Rows from block 6 of a small image denoising model, named by matrix and row number. Rows with one number belong to one channel. Each number is 128 + 24 x the weight over its row's rms, rounded and kept within 0 to 255. All counts start at 0. Numbers have three digits each.
After each channel's rows are labels from the 100 images, of 14848, where the channel reaches its highest value: "top examples" is what is common among them; "patch colour" is the nearest of a few named colours to the mean colour under the peak. Only what is clearly more common there than usual is listed. The data: dead-leaves pictures: piles of overlapping shapes.
# convs0: first 3x3 conv (model.mid.0.convs.0.weight, 384x384x3x3, each kernel summed), inputs 96-191
# convs1: second 3x3 conv (model.mid.0.convs.1.weight, 384x384x3x3, transposed, each kernel summed), outputs 96-191

convs0.153:111099124115095119097103116127156091106131099102083120130105130098088098134124117106148111122076113097114136120114116103120138094153117131128109088102117077118131126085122125139115123111121104115061123122134142088109167147153136127091101115133139134099097126089128112112098145135097131122
convs1.153:144150127178100135155115132127158113140149180149158161134138154137161152126165148132154168162143170122124137131146189148127138186134115115153150149143131159162120134135147082140104139116142133091165136143123181155137108143142128127127146160140141154116139095133113141143137107116129140105
top examples: shaded; warm
patch colour: brown

convs0.166:165154147130158129145182139149124120162098138110130127117129114132110133140155121162121128132143137129108131122154099131132138142130111084097168146127137121155133161120140136096141164155113082117138151089158125138197131121121162149151136132168167153143123165113176159122120121127139132159
convs1.166:156126114121144141132119127119113144142208166126121132164095122068155133123184134103109148132140204133141131095140110086142135139161144177157155089148116121182141136128132099072157131156155112141118069122139121150122109110174150114142127135109154117150109083136108117169134134134101128123
top examples: pastel
patch colour: pink

convs0.228:166135133115148124105126089150158129124090137137134151155141109103178112122148120135103152134121149157142154157173145141140182132136140178148179131135141131150105144097112165099169165069143104170134192136174146147124171150089129100154109145122148119118152135142162128117144133185127114148
convs1.228:103135090131131162138116127116125148132149147139139119168116125093100124137176095115115096120138169118114128153112129105105086108143150144172157122171099107151155120144128127125175101109143129123160109140127104134135140132127134149123138139109137081107096103126096116111117132123145144113
top examples: shaded; vivid
patch colour: blue

convs0.161:178098143135180142101119141126137154144122131100114089086123145106154135144130141140125114135113138187130077156124183179148134140134119120112170118106113150145103111133114118114166099087110143144134118087167141138159154150154143133118107145171163150091146154109162150169158161134103133105
convs1.161:120148143118143147154111138109145133136152150131151119166129143081120115128184102139152132166088164137114142136131122101100119104161132196167143082150125127162149145094196089116137078098174117124153114125148127159134145128125135133115152106144135105114116097141102122111121138123139127131
top examples: pastel
patch colour: pink

convs0.337:075127096116135098162085136115138106098135137155138137137073135102105123179108153153161142164134151092104116123100147102127140112124147146123086087121103124099125145132173093138090127171109146104139141156091147107101119120194131168100116101200152093118123097110099107128097188154107107125
convs1.337:165129127109173158190143115129117145131172173134119078109119142162089147165097143128104144113121126116134131135124110153134103127100145107154139154157130108108112194139168140161131161175117145147133107151136095107131100132145128152117110185132127148121106141111182102146119172113111168124
top examples: warm; pastel
patch colour: pink

convs0.1:125150108125141132117105104100126109109123101113103104146106098115091096159118125156150113134110084092099114098108128100163093125136151150096121133106093097099128154103140113111107122169099114091128116141075113091098111107162134172109128104148120113124112135123086113126113176141097132093
convs1.1:126141104156162137164089131135135105164109157131154174136139147141118132148113153134165143121148155132127131160137140155163142153139157109117130146150152122106114163127148140133124109169152139107146127145128147140124122139152145126120147167129117137115146153127163148150160138121146176138
top examples: warm; pastel
patch colour: pink

convs0.82:127167139146139120130129183163148130147181133133140155123115140132103150144155140170104150129174151127158114159118079151138176146157120144140132123131137139153178114150141124148132150146139100128145190143110144129182113146151148107124150140176160149139144133149139099200131135097149158140
convs1.82:137086092096137153137147142091120153139153147094114098133101092078088149154132115114098149131143166131151110093122181128117127102122135165129146115136155100129129152146141120101141131134095133153153097126145111123138140142118126170146102092139156159133143163107139099113118118120134131114
top examples: vivid
patch colour: pink

convs0.314:086100102134111095100073104088130133102113094124100107134092107079113128149089131143119122112121095131117118117116106101140108087119139131117125096107109106088092116081131107114105105117104089094094127129109107126113121109115146119118102094143149103083098100084096112103097158153110133086
convs1.314:147141146180138122143108127136146112149131178118157148145143127176140139114152133147144173170143169141129136159132174151155124163147164140146127143123123127140125135137185134138152144131131110111144139164133181125099136128156151135124146182114122138110123119120157160145130154115137180144
top examples: warm
patch colour: pink

convs0.16:158123166117185153093151122137136136150123118117120126158147130128149154133135134119154142125137123137157090157144121144086136105101109110158133134118130108145118122160134133097193118068143151168097163092177127144176141174127123085133127149139118127091144073091150171157142093182116138108
convs1.16:110117129129123171141118135127159141116164174134128129158118127100130134137196121141140095162127161123112114137100103090111127090169121217150130131138108111167150181161161094118149080093147143158145111128156122148133142112115134158157132125117145137125133106133129130116116112092100135110
top examples: vivid; pastel
patch colour: pink

convs0.299:116122106119155124134075110126150139102127114126103120117102105116102102163097126143121116115126117101094118111125147123146111101136164149126119145118104106096149106112181129109096117184098136093126120152089127126106120110163153140098110108156132109106105140127103114117123163162139126086
convs1.299:147122154165128121174105148124141124149143171134129136114138107170099157141134106130145132114157127113148109132119127142200131149114129105169121140128147125126122165129153135134114104170147128111126130136120131128121139120113156105138169171132122120124128132117156128148139131141124147127
top examples: warm; pastel
patch colour: pink

convs0.102:105166112142161149135127163121159108127143127102083123120115108125092099151114117090112115173094121118140101102146103066110093111170128166128125149095104108113121112114136141090104114172112136119099108146110131131130156097128146148110153139178139093122120189149112108101136134163129113098
convs1.102:133124117165161099107115134134134105183156195130128163155143145147141164106152138120116166157161171128124166169132135161149139130128137098120162113133151152153124138107114144143111130112132121140148153146158161134140100139139144110141164176095109144125121134132123148181147117123118175152
top examples: warm; pastel
patch colour: pink

convs0.268:123142127085138129096083186137134150102131092143117118123112156119110114099104087128159112172120116134165189097125127092095158079151087159154104095109123135131171118118111121136078151141156130128120158088163115099158144176122117101127149094106130112165157107113119151096142112153119144176
convs1.268:151158194095152130128136108112102174162162132127128100165125105151174142105171074078071089136126161122138090109147111114120112097121140147146138133128144111189116085107148119122153124089121107129129135133126123144175126122161115107127132149119177154125105081140143154146139122126126107143
top examples: shaded; vivid
patch colour: green

convs0.7:115130136135150126130126133135116163101177146114138148168133118143188135085131147152097146112146130135120123185154099179170156124143071138135176107148134138111100212136181128096167128131131147100144147130167095149093156102098126071146118150069132117106107127123170169133130114130143126139
convs1.7:125136096147132158121101121126114140125139129151139138143111125084118154120202098144129105154104163141121111141102137110105112110186110200157156084129107122144146154162140098126140109127157147147175119134155114158158140137125155137128111120162154113129120101144114140141123122118116136103
top examples: vivid; pastel
patch colour: pink

convs0.13:119133099109151119118123112128092138104098120126078086108147126112142096123103118132095116144098099135123136103128086091132075102127126151118123115109117107096080092103124091089120150117105129115093117179125090123149113126105139137144129087161135104107114081092096103100116133123072106100
convs1.13:126173151179140131150100130140110099138167155097174162146141140166114133110149118131126182151139179129118177151148167167175120169148139130146119127125115123136132153103153148132128123125144102114173145134124165138119134129145142099100143158117134142125133130135150116149139110127153160156
top examples: warm
patch colour: pink

convs0.66:142166142109145149083140112134128112129093099098122113096140095118143096117123132090148100121105127147121119077109151101114121130157122164158146125081102109153122162118055127131141118113130124161093155119143117131071165149143114119113119121148125128096108068115099130090124135162121113138
convs1.66:109139121160123103192108107127142131137176184123144104150132143114144187158180133109139140140109169141118124136121139147096122145131161139131129103144118139161128143132213127144134067116153151114159119159103139148141122123107103162133157130145142129125115078117145117150101120108123127109
top examples: cool; pastel
patch colour: blue; pink

convs0.105:139134138120179174133120148122108152130157148143101114126143079159090130164137145088139140140115131161144132118150125102204103106129142150134158176113101141136190156112156121116129147184112136072120127158096125148122115110152167125130145110140112145135110192147095155131153186137106141124
convs1.105:128127125149149060178099131123152113153158169110149156152154115118143141131149127128121161129114164133124134142133166146145136154140139110120134135132132159133129124121152132091104120166135133118160132138113173128126101159126150137123146153144139144152141097130113135159157137128167169135
top examples: pastel
patch colour: pink

convs0.129:096141104097110120118111111118134106116145112148082101129087085104064096135113107156141100121105092106103122091132097061121077083138142132103129120083068087101125169116155118103099113159090121104101135145093102110099125097148136158122133096147121114098074150114108108121094173139074132105
convs1.129:145159115175154091159092141126116119152128161134133169117146118185149123137123149147151152145142163159138145200146134158171111177136151135135135125138122141128127128110152144131124151163136141121139130152149157137147107145151163115102143169128120132134152139135139132165143129132167163144
top examples: warm
patch colour: pink

convs0.178:130125124101121134112121150095113117135114132174133139140129138128102093116103078119130082091108084122163163082140131065130111060131136153134104136090091102096188119104147127110112117118120157106112158118097082121213115147174109122151124117105122082126136145114123170108130127139132089145
convs1.178:136122147138152167147137153114092136138189172127154137146112107131134189124158117086099118159150183153133091148110151127107119113113162202163141122134130154152139138108148161135133086108137133128161106129125121171154151132117135131113119164137153131138115140128118154176149142105147141132
top examples: vivid; pastel
patch colour: pink